From a checkpoint of a small audio captioner.
Data: trained on single notes of 20 synthesised instruments, 78125 training examples, 40.0 epochs.
Rows from block 3 of the audio encoder of a small audio captioner, named by matrix and row number. Rows with one number within an expert belong to one neuron, the router's apart. Each number is 200 + 30 x the weight over its row's rms, rounded and kept within 0 to 999. All counts start at 0.
After each expert's rows are labels from the 100 clips, of 14848, where the router gives the expert most weight on average: "top examples" is what is common among them. Only what is clearly more common there than usual is listed. The data: single notes of 20 synthesised instruments. In brackets: how many of the 100, against the usual share in percent.
# router: router (encoder.blocks.3.mlp.router.weight, 32x96, trained with AdamW), inputs 0-95
# up: expert up (encoder.blocks.3.mlp.up, 32x16x96), inputs 0-95
# down: expert down (encoder.blocks.3.mlp.down, 32x96x16, transposed), outputs 0-95

# expert 4
router.4,196,164,176,186,230,195,246,169,154,150,166,180,223,201,227,218,188,185,177,171,245,156,149,228,151,216,207,201,227,229,164,266,229,164,144,166,172,172,196,206,198,175,214,190,191,202,209,201,213,185,202,216,197,181,217,181,234,208,247,164,173,233,166,248,219,212,148,157,165,169,233,161,131,179,203,185,223,226,214,212,235,164,202,194,202,214,224,150,211,184,251,157,171,208,141,226
up.1,144,148,180,268,176,194,232,206,201,220,241,197,295,205,222,177,206,172,159,194,215,181,230,199,196,200,202,233,136,215,208,219,188,145,151,176,190,239,195,198,189,166,182,212,231,219,211,168,175,194,171,189,191,252,256,225,195,186,233,221,247,193,213,243,190,186,185,220,191,185,170,139,198,194,159,167,175,129,212,188,189,181,172,205,244,158,162,210,169,202,198,218,172,212,213,244
down.1,187,194,241,207,216,232,215,135,243,230,194,140,207,191,183,204,209,212,188,250,204,181,171,195,244,163,176,151,223,199,235,212,208,196,187,266,254,248,188,243,178,218,240,214,226,162,183,186,209,222,206,225,230,199,173,238,226,156,221,226,216,219,233,142,181,194,109,242,208,221,187,200,189,204,216,242,142,230,241,151,190,198,188,225,201,191,223,200,156,194,219,190,160,199,155,177
up.2,183,202,202,179,236,213,207,182,216,221,177,182,203,190,204,207,176,169,232,241,214,188,214,140,179,177,177,233,217,209,162,152,183,272,187,126,165,218,241,268,208,170,203,174,217,158,208,183,242,213,257,204,180,204,199,266,183,190,193,243,142,158,167,168,217,137,216,253,223,198,212,192,159,149,195,158,211,216,207,184,242,222,173,188,213,177,192,186,154,189,190,202,184,150,197,186
down.2,218,141,197,219,245,155,235,190,156,231,225,143,256,195,220,174,157,192,192,210,201,194,223,249,192,203,227,243,194,267,190,182,236,178,248,186,183,218,187,139,239,241,211,195,201,196,238,224,261,189,174,207,153,237,168,170,168,208,170,197,224,219,171,210,238,171,200,166,224,197,231,170,200,210,212,242,211,215,255,215,191,218,274,182,209,174,147,177,178,240,213,191,187,187,212,226
up.3,216,228,185,176,208,191,173,215,206,158,214,180,191,239,203,241,183,228,204,188,261,251,166,189,171,163,235,262,169,227,234,181,229,206,163,242,170,210,234,191,150,214,226,211,208,181,202,141,200,225,165,214,156,270,179,260,157,170,197,222,173,220,192,190,184,152,198,227,173,203,198,195,217,224,198,123,161,194,163,212,232,191,164,200,218,181,159,222,214,187,192,242,233,201,268,220
down.3,198,156,165,186,167,111,198,185,220,187,282,217,200,193,217,187,232,239,187,183,223,230,218,264,207,206,208,162,208,212,256,141,232,234,254,195,219,165,200,188,204,219,199,225,230,155,198,247,215,198,167,222,209,185,241,211,233,174,209,187,174,181,237,228,219,199,212,118,193,233,210,201,228,190,204,237,190,172,206,220,173,147,185,208,183,226,190,239,239,186,137,204,194,229,170,198
top examples: pink noise (96 vs 8.8)

# expert 16
router.16,174,227,185,144,204,212,158,234,206,143,271,196,163,193,227,196,143,235,222,187,179,236,184,214,212,240,203,186,217,199,161,207,173,202,195,265,257,157,192,193,201,252,184,223,226,252,195,184,136,181,217,212,214,184,204,184,188,205,204,193,131,172,189,199,186,190,220,202,183,192,197,223,187,250,201,160,223,214,166,182,238,197,205,185,220,148,229,157,175,231,234,220,127,236,147,185
up.1,235,219,246,164,240,209,198,238,232,154,187,236,165,173,156,186,201,197,197,196,224,223,230,210,164,209,192,243,197,203,188,155,204,205,198,180,202,209,224,209,163,206,191,274,176,230,149,209,217,210,151,147,184,237,207,112,212,196,197,230,217,227,192,224,175,186,187,146,215,138,210,169,233,179,163,191,226,184,151,174,208,205,247,180,185,153,229,189,226,174,222,239,221,153,193,138
down.1,226,173,193,174,245,145,162,191,242,284,191,181,204,185,197,154,169,206,209,262,228,157,173,241,208,170,206,239,222,236,208,177,222,185,213,191,193,169,172,202,230,206,178,209,172,242,212,186,190,220,188,183,164,164,146,230,151,187,185,198,172,223,158,193,161,253,201,171,151,184,219,178,168,190,179,188,251,241,179,207,180,213,235,220,230,156,220,156,212,164,252,220,201,231,171,157
up.2,225,220,248,175,197,181,167,214,154,205,193,211,223,198,159,212,172,244,256,218,162,235,189,209,232,220,257,201,232,145,154,170,188,192,211,271,183,197,170,160,218,258,208,180,201,222,195,219,197,218,216,195,194,189,201,228,208,204,195,158,149,192,204,147,185,162,205,211,209,236,200,196,188,232,226,217,161,171,217,282,256,207,208,201,263,244,191,181,185,164,162,249,227,224,160,220
down.2,213,228,159,202,202,189,238,198,217,179,230,202,209,191,155,154,244,156,233,192,247,262,208,254,185,170,156,184,172,220,225,146,214,188,176,193,243,229,228,238,223,185,197,225,227,198,140,198,240,172,189,188,181,234,141,192,195,228,215,164,195,240,241,158,182,165,187,195,210,177,197,190,168,140,231,240,153,154,177,235,199,175,207,195,160,202,177,154,216,163,166,164,153,190,194,173
up.3,232,186,201,184,175,216,159,231,230,237,215,184,249,190,178,188,143,182,230,224,200,237,154,155,195,245,187,193,215,211,164,258,208,233,162,221,207,206,196,127,232,167,203,236,202,243,190,203,169,197,147,225,215,174,185,242,215,238,192,201,242,254,226,187,165,204,192,224,200,249,261,185,234,207,246,144,232,187,225,236,193,214,196,180,138,156,188,182,179,195,202,237,218,247,187,211
down.3,216,202,181,269,194,141,241,177,190,202,161,184,159,168,223,176,211,221,195,265,169,245,166,216,241,201,200,146,260,223,185,199,186,232,250,192,194,227,216,232,192,173,195,197,229,174,217,199,221,190,167,238,255,202,220,233,223,221,219,176,179,208,143,165,210,211,182,251,246,230,182,214,181,199,251,177,201,232,220,231,229,249,198,184,158,191,196,183,266,227,193,191,259,213,202,163
top examples: vibraphone-like (45 vs 5); square lead (40 vs 5.1)

# expert 19
router.19,204,207,188,186,169,213,208,235,186,178,179,160,239,250,187,249,229,155,178,199,212,184,207,142,215,204,189,190,248,164,212,198,210,195,196,208,222,246,218,172,225,190,143,152,231,128,222,209,227,200,175,150,139,204,187,241,227,197,170,176,197,200,207,211,223,184,228,217,222,239,169,159,212,179,129,215,265,215,232,216,160,232,204,239,230,146,238,223,233,177,154,177,199,226,174,226
up.1,172,224,229,177,223,208,210,176,245,215,247,184,215,177,269,164,193,196,181,238,155,178,246,166,199,191,161,198,166,233,257,196,202,211,157,142,185,191,190,230,255,215,186,228,199,157,188,189,209,136,211,171,208,209,142,166,177,195,222,205,208,237,207,184,191,210,198,221,167,205,202,273,238,177,185,197,202,202,192,194,245,215,196,222,131,238,256,234,211,195,235,261,192,199,251,184
down.1,251,238,199,155,170,198,216,186,252,236,152,236,158,188,213,247,246,206,166,260,180,183,229,232,125,220,222,215,208,188,199,207,218,229,202,190,159,218,177,204,196,198,196,155,264,180,162,216,186,136,234,251,207,194,196,209,211,168,174,184,258,204,216,231,141,218,171,193,184,217,173,199,208,245,182,227,224,264,193,214,204,194,230,209,172,200,233,201,260,211,225,180,178,204,164,191
up.2,234,163,172,179,241,266,214,230,243,206,141,138,193,198,250,206,199,150,221,176,206,162,223,180,162,235,225,184,210,193,219,192,225,241,172,203,168,216,182,194,219,199,197,169,210,176,162,147,206,205,220,183,182,211,167,193,191,196,228,169,240,215,196,179,214,211,197,261,234,214,185,210,175,195,187,143,226,195,190,249,244,220,222,236,194,198,233,277,174,164,203,166,221,141,250,247
down.2,173,169,207,193,230,161,219,208,165,207,201,170,206,175,235,216,162,157,174,222,198,238,199,192,198,187,175,200,178,213,190,207,241,227,249,197,173,167,207,213,259,216,197,232,205,248,159,186,254,185,224,164,214,186,134,174,224,256,195,184,180,222,237,236,216,232,226,148,266,229,190,200,200,177,208,170,171,166,137,210,228,236,224,187,172,250,203,232,200,256,203,188,167,137,155,231
up.3,181,246,162,214,197,214,215,225,195,182,213,237,157,218,130,213,216,187,165,222,154,210,163,173,188,208,161,199,234,190,228,165,217,120,191,187,217,202,215,167,209,170,168,144,220,195,275,180,202,202,165,165,208,184,241,213,219,213,210,189,204,211,199,211,162,143,193,197,163,205,221,219,140,189,157,185,213,210,148,209,155,220,250,167,252,131,229,209,201,182,175,161,182,218,231,223
down.3,198,216,213,203,197,189,156,200,209,243,241,219,205,219,174,177,180,209,187,228,173,192,184,213,174,201,271,168,243,211,189,155,170,143,219,242,223,207,229,136,150,210,163,284,207,155,189,226,207,210,157,248,183,194,218,229,182,219,193,206,152,190,205,202,183,220,187,250,192,197,239,201,196,214,190,229,129,190,244,247,197,199,238,232,141,194,184,188,170,205,177,183,208,210,254,140
top examples: octave 4 (58 vs 25.4); white noise (38 vs 9.2); vibrato (33 vs 6); pink noise (33 vs 8.8)

# expert 2
router.2,182,193,234,230,205,183,248,222,222,216,164,239,252,218,200,221,185,169,232,158,145,155,209,180,238,171,160,174,270,170,188,176,225,231,278,220,233,189,207,188,243,143,232,246,217,188,203,202,209,209,226,202,213,188,161,180,273,212,235,190,211,242,193,200,209,168,242,181,235,169,156,207,219,162,201,212,218,195,203,214,209,138,214,185,215,212,236,175,218,169,216,238,194,256,174,203
up.1,218,176,188,206,204,173,176,207,192,242,220,179,182,210,215,255,167,193,215,196,175,146,218,201,219,205,170,282,227,194,99,159,175,205,208,194,205,189,153,164,212,196,216,215,179,192,239,178,222,224,256,209,205,210,163,196,201,217,255,219,236,210,209,194,211,226,214,169,194,208,156,231,175,195,195,244,214,260,176,229,167,157,179,172,185,229,225,226,198,214,217,214,264,268,139,229
down.1,216,193,178,202,181,210,188,163,160,158,201,199,178,219,201,228,235,233,214,158,206,210,186,197,167,205,173,219,155,269,159,169,221,236,179,188,177,167,178,289,264,217,228,230,217,151,241,166,228,217,217,235,230,172,200,208,227,205,251,214,191,212,207,196,178,173,186,184,271,171,151,190,170,156,242,222,195,163,183,230,241,187,223,188,212,189,179,223,138,165,194,203,182,204,192,144
up.2,198,231,188,210,239,184,232,180,193,203,175,216,201,219,199,216,169,205,168,259,183,206,195,242,219,195,150,201,174,164,215,244,150,240,206,181,209,211,193,185,158,192,183,164,210,141,115,194,249,173,191,220,157,202,190,191,199,204,130,192,181,164,197,173,179,187,204,163,206,222,221,164,181,266,264,161,147,184,274,196,159,174,164,211,192,196,162,209,180,182,200,179,158,220,165,213
down.2,195,222,196,173,212,215,202,186,170,182,239,178,192,205,185,236,192,204,181,238,197,262,255,190,228,180,263,239,220,204,195,188,212,261,224,209,157,151,185,256,163,272,196,193,176,237,215,219,146,255,210,187,194,159,219,213,198,180,216,192,249,242,224,209,128,235,219,231,209,186,251,202,213,169,153,160,237,156,185,182,203,190,189,207,183,177,247,211,213,204,192,217,138,175,221,205
up.3,194,238,162,219,195,220,219,204,252,216,163,216,187,183,190,154,177,276,214,134,183,183,184,224,181,171,194,237,256,263,196,155,149,248,178,198,223,179,223,260,198,236,231,222,200,186,178,153,192,207,136,202,164,200,190,219,188,208,200,200,238,236,185,219,148,199,204,189,135,169,219,206,216,181,221,181,200,185,194,149,228,211,189,225,178,210,167,211,209,240,167,201,150,243,246,183
down.3,205,122,195,171,203,182,257,173,163,210,258,115,212,236,190,185,175,174,189,216,214,217,205,203,190,216,226,161,206,204,210,127,222,166,247,210,197,202,194,145,220,159,191,205,229,192,190,177,258,199,180,221,218,224,224,198,196,260,173,210,187,172,207,192,210,211,204,250,232,222,188,218,271,220,197,206,163,138,194,169,194,153,190,187,202,155,244,199,208,218,152,142,199,216,195,191
top examples: short note (75 vs 36.5); pink noise (60 vs 8.8); white noise (40 vs 9.2)

# expert 3
router.3,249,186,194,151,190,167,174,219,225,157,238,226,165,153,160,204,255,261,165,182,245,218,206,203,161,219,267,209,193,191,223,251,226,233,201,199,156,248,182,191,205,213,207,204,182,205,195,232,195,213,190,224,208,211,204,199,177,237,194,170,220,212,219,223,193,152,263,186,229,209,197,218,271,170,195,189,141,176,182,222,170,230,239,249,150,215,239,161,199,241,190,241,220,164,182,189
up.0,237,251,227,208,204,191,165,224,221,224,295,188,193,214,176,211,180,224,217,208,204,233,226,189,154,228,216,278,201,168,189,211,198,153,171,236,162,197,165,186,233,169,219,253,170,223,248,225,234,182,222,211,182,139,187,181,188,187,203,206,224,134,196,193,171,209,212,254,185,195,189,247,234,207,194,208,158,184,189,194,186,235,185,169,165,263,234,221,240,173,150,177,230,178,194,204
down.0,167,201,184,252,192,226,220,191,199,164,169,234,172,187,203,164,189,169,249,172,166,129,217,203,159,200,212,199,148,139,231,245,179,182,170,195,181,185,241,251,171,178,160,165,203,184,93,158,201,161,224,186,203,158,176,191,187,208,209,229,188,193,176,170,245,190,217,188,203,204,218,197,223,181,202,153,242,200,191,196,163,195,155,208,207,190,216,248,188,212,181,209,180,278,182,206
up.1,194,197,173,184,193,245,234,169,178,190,171,217,173,139,138,213,213,152,148,254,213,146,210,209,237,217,245,170,180,195,198,198,194,233,158,197,220,189,181,202,230,204,211,181,246,207,152,156,203,233,218,247,217,213,225,211,246,218,181,188,141,202,202,185,229,226,237,221,199,208,169,187,222,119,211,270,198,234,180,201,149,226,197,176,181,209,167,224,235,266,178,190,173,183,212,187
down.1,199,258,186,194,175,178,199,213,176,207,169,188,224,175,247,203,195,218,187,253,199,217,217,193,216,200,187,205,297,206,273,162,250,185,192,198,181,246,196,201,165,204,183,210,180,246,224,186,223,224,210,162,212,258,173,205,168,184,167,220,235,206,185,208,188,166,231,164,208,194,145,211,242,208,136,197,264,192,274,196,183,229,188,196,183,182,279,235,193,187,224,199,195,183,161,201
up.2,161,223,171,207,231,206,178,177,163,218,198,236,186,192,170,220,184,156,232,210,242,191,225,192,204,192,152,214,238,189,235,219,132,269,203,240,193,186,226,239,173,220,161,175,186,171,259,212,170,170,178,221,244,195,213,188,240,204,212,222,237,255,218,188,200,180,188,261,219,218,181,220,153,221,177,202,214,186,247,228,190,209,239,193,215,151,228,196,194,122,243,183,171,202,272,215
down.2,229,179,221,198,187,190,119,240,180,198,209,224,195,232,181,178,209,190,169,190,187,253,189,169,243,192,204,237,207,196,203,246,235,183,232,244,173,194,195,138,197,193,151,202,151,160,202,202,194,218,203,192,181,220,200,116,218,251,212,241,183,168,211,166,218,214,159,194,218,217,200,225,217,291,210,166,163,139,209,224,238,169,217,253,238,170,155,177,212,192,200,210,224,199,222,210
top examples: decaying tone (77 vs 39.7)

# expert 27
router.27,201,185,276,188,201,213,176,195,199,207,185,211,160,222,183,158,222,200,215,209,190,271,149,202,142,212,220,174,224,192,175,202,239,226,193,198,203,202,189,198,183,192,205,251,149,281,184,212,209,221,179,193,217,184,236,231,187,183,280,218,182,151,194,213,202,200,188,189,185,157,199,123,258,194,257,191,217,185,130,233,185,152,194,189,197,205,180,166,207,188,228,159,216,173,165,236
up.0,217,147,202,256,179,216,241,181,235,203,162,184,204,202,243,156,204,253,223,175,174,221,144,192,201,196,227,151,214,239,180,186,236,227,176,205,193,188,246,235,263,203,210,226,216,162,206,221,249,142,151,225,173,228,196,200,243,202,198,201,212,229,199,144,191,178,207,228,181,222,149,143,158,188,211,185,225,251,213,199,224,131,192,220,214,204,157,206,200,204,209,212,169,231,203,261
down.0,211,222,204,153,231,183,186,205,206,194,213,218,186,146,262,184,224,182,181,127,247,194,209,163,195,198,202,182,176,143,190,212,176,227,205,220,179,184,178,253,221,212,166,152,212,197,179,240,179,143,208,206,149,218,194,172,189,198,246,205,159,193,229,179,212,253,220,175,133,190,233,220,149,180,188,182,224,164,236,194,192,227,166,209,104,172,215,209,259,180,176,192,199,166,211,211
up.1,219,169,213,203,190,207,203,211,219,215,230,208,122,200,229,153,192,207,204,165,202,227,206,209,138,202,156,240,246,189,226,164,242,197,223,184,187,191,222,134,220,194,208,263,223,247,160,201,155,211,192,146,216,182,214,186,192,181,253,221,161,192,197,234,273,189,209,140,179,219,233,186,201,213,172,150,194,154,201,206,240,196,240,207,148,193,174,174,151,194,188,219,202,137,187,201
down.1,141,265,208,269,237,205,137,218,224,220,199,211,147,173,194,200,216,201,164,264,196,180,246,218,208,153,201,217,179,197,235,237,225,214,210,153,208,221,208,155,205,173,173,222,201,242,236,151,219,165,210,197,215,271,140,214,213,200,173,193,197,242,145,229,158,162,187,247,204,202,199,195,186,200,198,169,205,148,210,210,202,228,168,184,220,198,249,217,179,241,185,237,206,205,187,204
up.2,199,200,202,195,183,214,139,183,223,196,270,192,251,149,185,161,181,222,224,203,235,177,208,199,179,158,182,224,220,236,185,230,171,101,205,205,207,217,192,246,202,206,173,229,148,286,176,226,161,168,223,205,173,184,196,225,162,194,224,192,126,162,195,218,196,254,212,240,190,196,217,248,194,241,230,172,224,190,208,240,191,214,195,194,177,206,231,154,209,182,224,190,158,209,194,215
down.2,135,231,197,200,189,224,177,201,255,159,173,192,202,220,187,187,209,234,223,214,265,238,198,204,219,190,192,244,198,160,160,228,136,180,212,250,255,176,240,175,165,180,209,160,225,220,207,166,164,151,240,202,178,187,135,208,189,234,241,173,143,191,234,182,220,179,212,219,177,188,241,154,163,184,211,207,217,240,175,204,192,199,190,196,195,215,251,221,215,247,178,202,204,224,260,242
top examples: mains hum (97 vs 8.8)

# expert 22
router.22,248,151,207,214,187,221,227,201,224,249,157,171,157,168,213,217,164,122,195,228,181,193,275,194,246,190,156,211,174,225,242,227,210,229,183,250,258,217,239,204,159,174,206,147,152,179,204,201,156,256,214,207,223,185,202,160,215,201,236,214,215,227,177,200,207,232,176,192,203,238,194,217,175,216,124,211,183,193,205,232,203,208,159,190,162,197,225,210,172,218,194,213,164,222,239,225
up.1,176,128,242,225,241,149,217,184,161,191,176,181,224,178,222,182,223,188,210,219,194,199,212,219,200,142,198,124,196,194,230,203,235,188,144,258,212,185,206,193,231,189,202,216,175,261,237,151,166,177,203,186,225,199,217,207,247,202,197,216,221,186,190,231,183,235,233,162,167,246,229,199,229,184,191,144,191,126,200,197,225,172,228,180,193,200,149,205,196,222,209,224,235,257,252,235
down.1,235,217,172,197,128,215,193,271,208,169,242,250,204,185,198,205,210,238,212,210,198,169,249,201,181,234,198,217,225,218,222,190,166,213,123,235,247,180,254,224,155,235,181,201,172,250,145,193,192,229,197,179,219,226,197,199,210,186,205,215,227,194,218,155,242,176,193,196,169,196,288,209,245,217,201,194,210,188,193,215,192,198,201,207,233,131,225,171,152,203,174,214,211,213,258,227
up.2,203,227,206,193,200,196,213,208,230,184,243,234,250,187,212,208,199,220,204,180,194,190,201,218,216,162,152,160,169,210,149,208,179,241,155,194,221,251,175,162,206,191,210,189,199,167,206,143,213,244,201,164,222,164,194,201,199,197,149,186,187,146,208,229,217,200,193,250,145,184,128,303,201,241,199,158,168,208,213,220,190,226,257,226,255,222,201,202,194,170,262,224,178,190,202,173
down.2,221,165,233,163,219,213,174,140,247,206,179,168,177,189,195,159,183,200,219,203,229,230,207,267,190,237,219,190,159,213,172,205,190,212,199,221,202,201,242,258,234,202,175,173,177,186,200,224,265,251,155,170,248,184,222,220,167,214,175,257,196,217,200,220,272,189,240,205,186,221,223,172,173,205,233,162,213,209,171,119,152,181,186,253,172,184,187,174,193,202,176,235,188,178,215,165
up.3,202,213,178,199,170,214,181,212,180,246,101,235,214,172,227,212,218,150,184,226,129,214,178,241,149,223,254,163,256,227,183,224,171,193,205,269,186,151,177,218,188,204,204,189,203,267,202,219,159,223,201,188,199,177,243,221,222,177,207,146,132,171,218,226,175,181,162,187,208,190,224,176,214,223,231,165,222,206,199,194,184,182,192,224,226,190,214,194,193,177,210,214,218,252,161,221
down.3,232,245,196,266,227,185,173,193,234,196,241,234,170,221,249,231,167,250,216,204,240,159,202,199,228,206,170,167,181,200,200,176,161,205,184,181,154,185,244,146,170,176,195,208,235,210,210,180,229,230,229,221,156,201,166,183,200,214,229,171,169,203,149,211,184,194,221,184,219,233,194,164,178,218,170,181,200,190,173,244,189,227,223,196,210,248,244,171,181,187,243,151,155,155,157,284
top examples: F# (36 vs 8.7); white noise (35 vs 9.2); vibrato (26 vs 6)

# expert 10
router.10,210,132,261,217,221,208,240,185,244,193,166,214,165,180,194,162,121,174,205,148,204,186,219,155,167,196,225,182,262,185,250,155,223,201,218,166,182,177,166,175,254,228,150,159,208,222,191,197,208,203,215,181,218,192,173,190,189,203,136,181,171,218,211,176,214,193,190,154,209,196,215,144,203,161,196,174,218,257,182,189,182,163,214,162,189,177,158,250,208,195,170,225,157,213,176,211
up.0,197,208,181,194,178,229,225,201,227,192,211,217,181,196,168,257,196,191,214,186,226,225,216,235,202,230,185,236,241,185,214,229,146,115,160,175,179,208,213,103,183,169,218,189,210,219,221,171,215,220,199,242,207,154,243,218,205,184,210,171,202,226,175,181,215,177,229,189,200,197,213,249,217,191,156,122,200,223,243,171,205,229,229,220,230,239,196,186,173,193,139,232,226,136,149,220
down.0,177,241,211,219,200,168,229,179,198,195,198,218,180,228,158,205,208,143,168,202,179,187,209,234,222,243,220,156,175,209,191,246,209,231,217,229,225,188,185,142,117,222,229,218,242,248,126,216,188,185,176,210,207,224,141,258,190,213,188,217,195,188,166,201,195,187,141,204,218,181,184,161,252,198,177,220,195,185,174,217,162,235,198,162,217,223,227,223,226,152,243,203,245,267,226,198
up.1,229,169,166,209,220,219,173,184,226,165,218,158,239,229,208,178,186,212,225,153,210,230,177,227,188,246,254,196,177,235,159,184,205,153,201,166,206,227,185,242,207,188,191,265,222,214,215,178,189,196,218,220,230,168,226,233,202,216,196,184,133,216,202,216,240,210,205,269,195,219,232,181,183,179,168,205,174,250,244,125,168,197,187,194,209,155,150,172,148,181,203,246,210,260,240,215
down.1,181,154,219,210,186,208,202,189,199,172,169,176,211,232,229,151,186,247,172,221,193,135,218,236,254,138,193,159,177,185,164,212,164,145,165,182,181,213,210,165,232,180,158,216,182,163,145,166,172,209,240,196,178,186,176,201,211,199,197,229,197,187,210,209,270,197,204,163,239,204,224,173,164,186,212,216,129,255,187,180,192,184,217,218,170,204,196,231,233,259,226,216,178,189,261,238
up.2,260,178,183,180,155,132,245,231,223,226,157,196,205,244,191,148,200,211,223,159,196,179,211,226,208,197,233,221,207,182,177,186,179,246,211,200,212,158,186,209,233,217,201,196,201,235,175,196,217,182,227,190,218,197,227,172,149,183,175,236,188,242,203,208,271,201,213,137,214,153,168,150,203,223,270,166,174,230,150,165,240,189,177,191,190,232,204,187,197,205,191,242,205,280,212,222
down.2,215,196,172,155,204,182,143,134,198,196,240,168,189,190,226,201,224,208,169,249,205,238,177,154,233,196,181,266,228,191,181,207,253,203,239,162,162,172,161,231,204,209,217,224,236,167,221,170,206,179,243,197,243,232,215,162,219,208,192,199,262,185,170,223,162,198,179,214,244,186,203,247,175,235,209,150,194,196,195,205,219,229,150,169,219,217,285,192,213,208,155,213,202,157,170,197
top examples: vibrato (28 vs 6)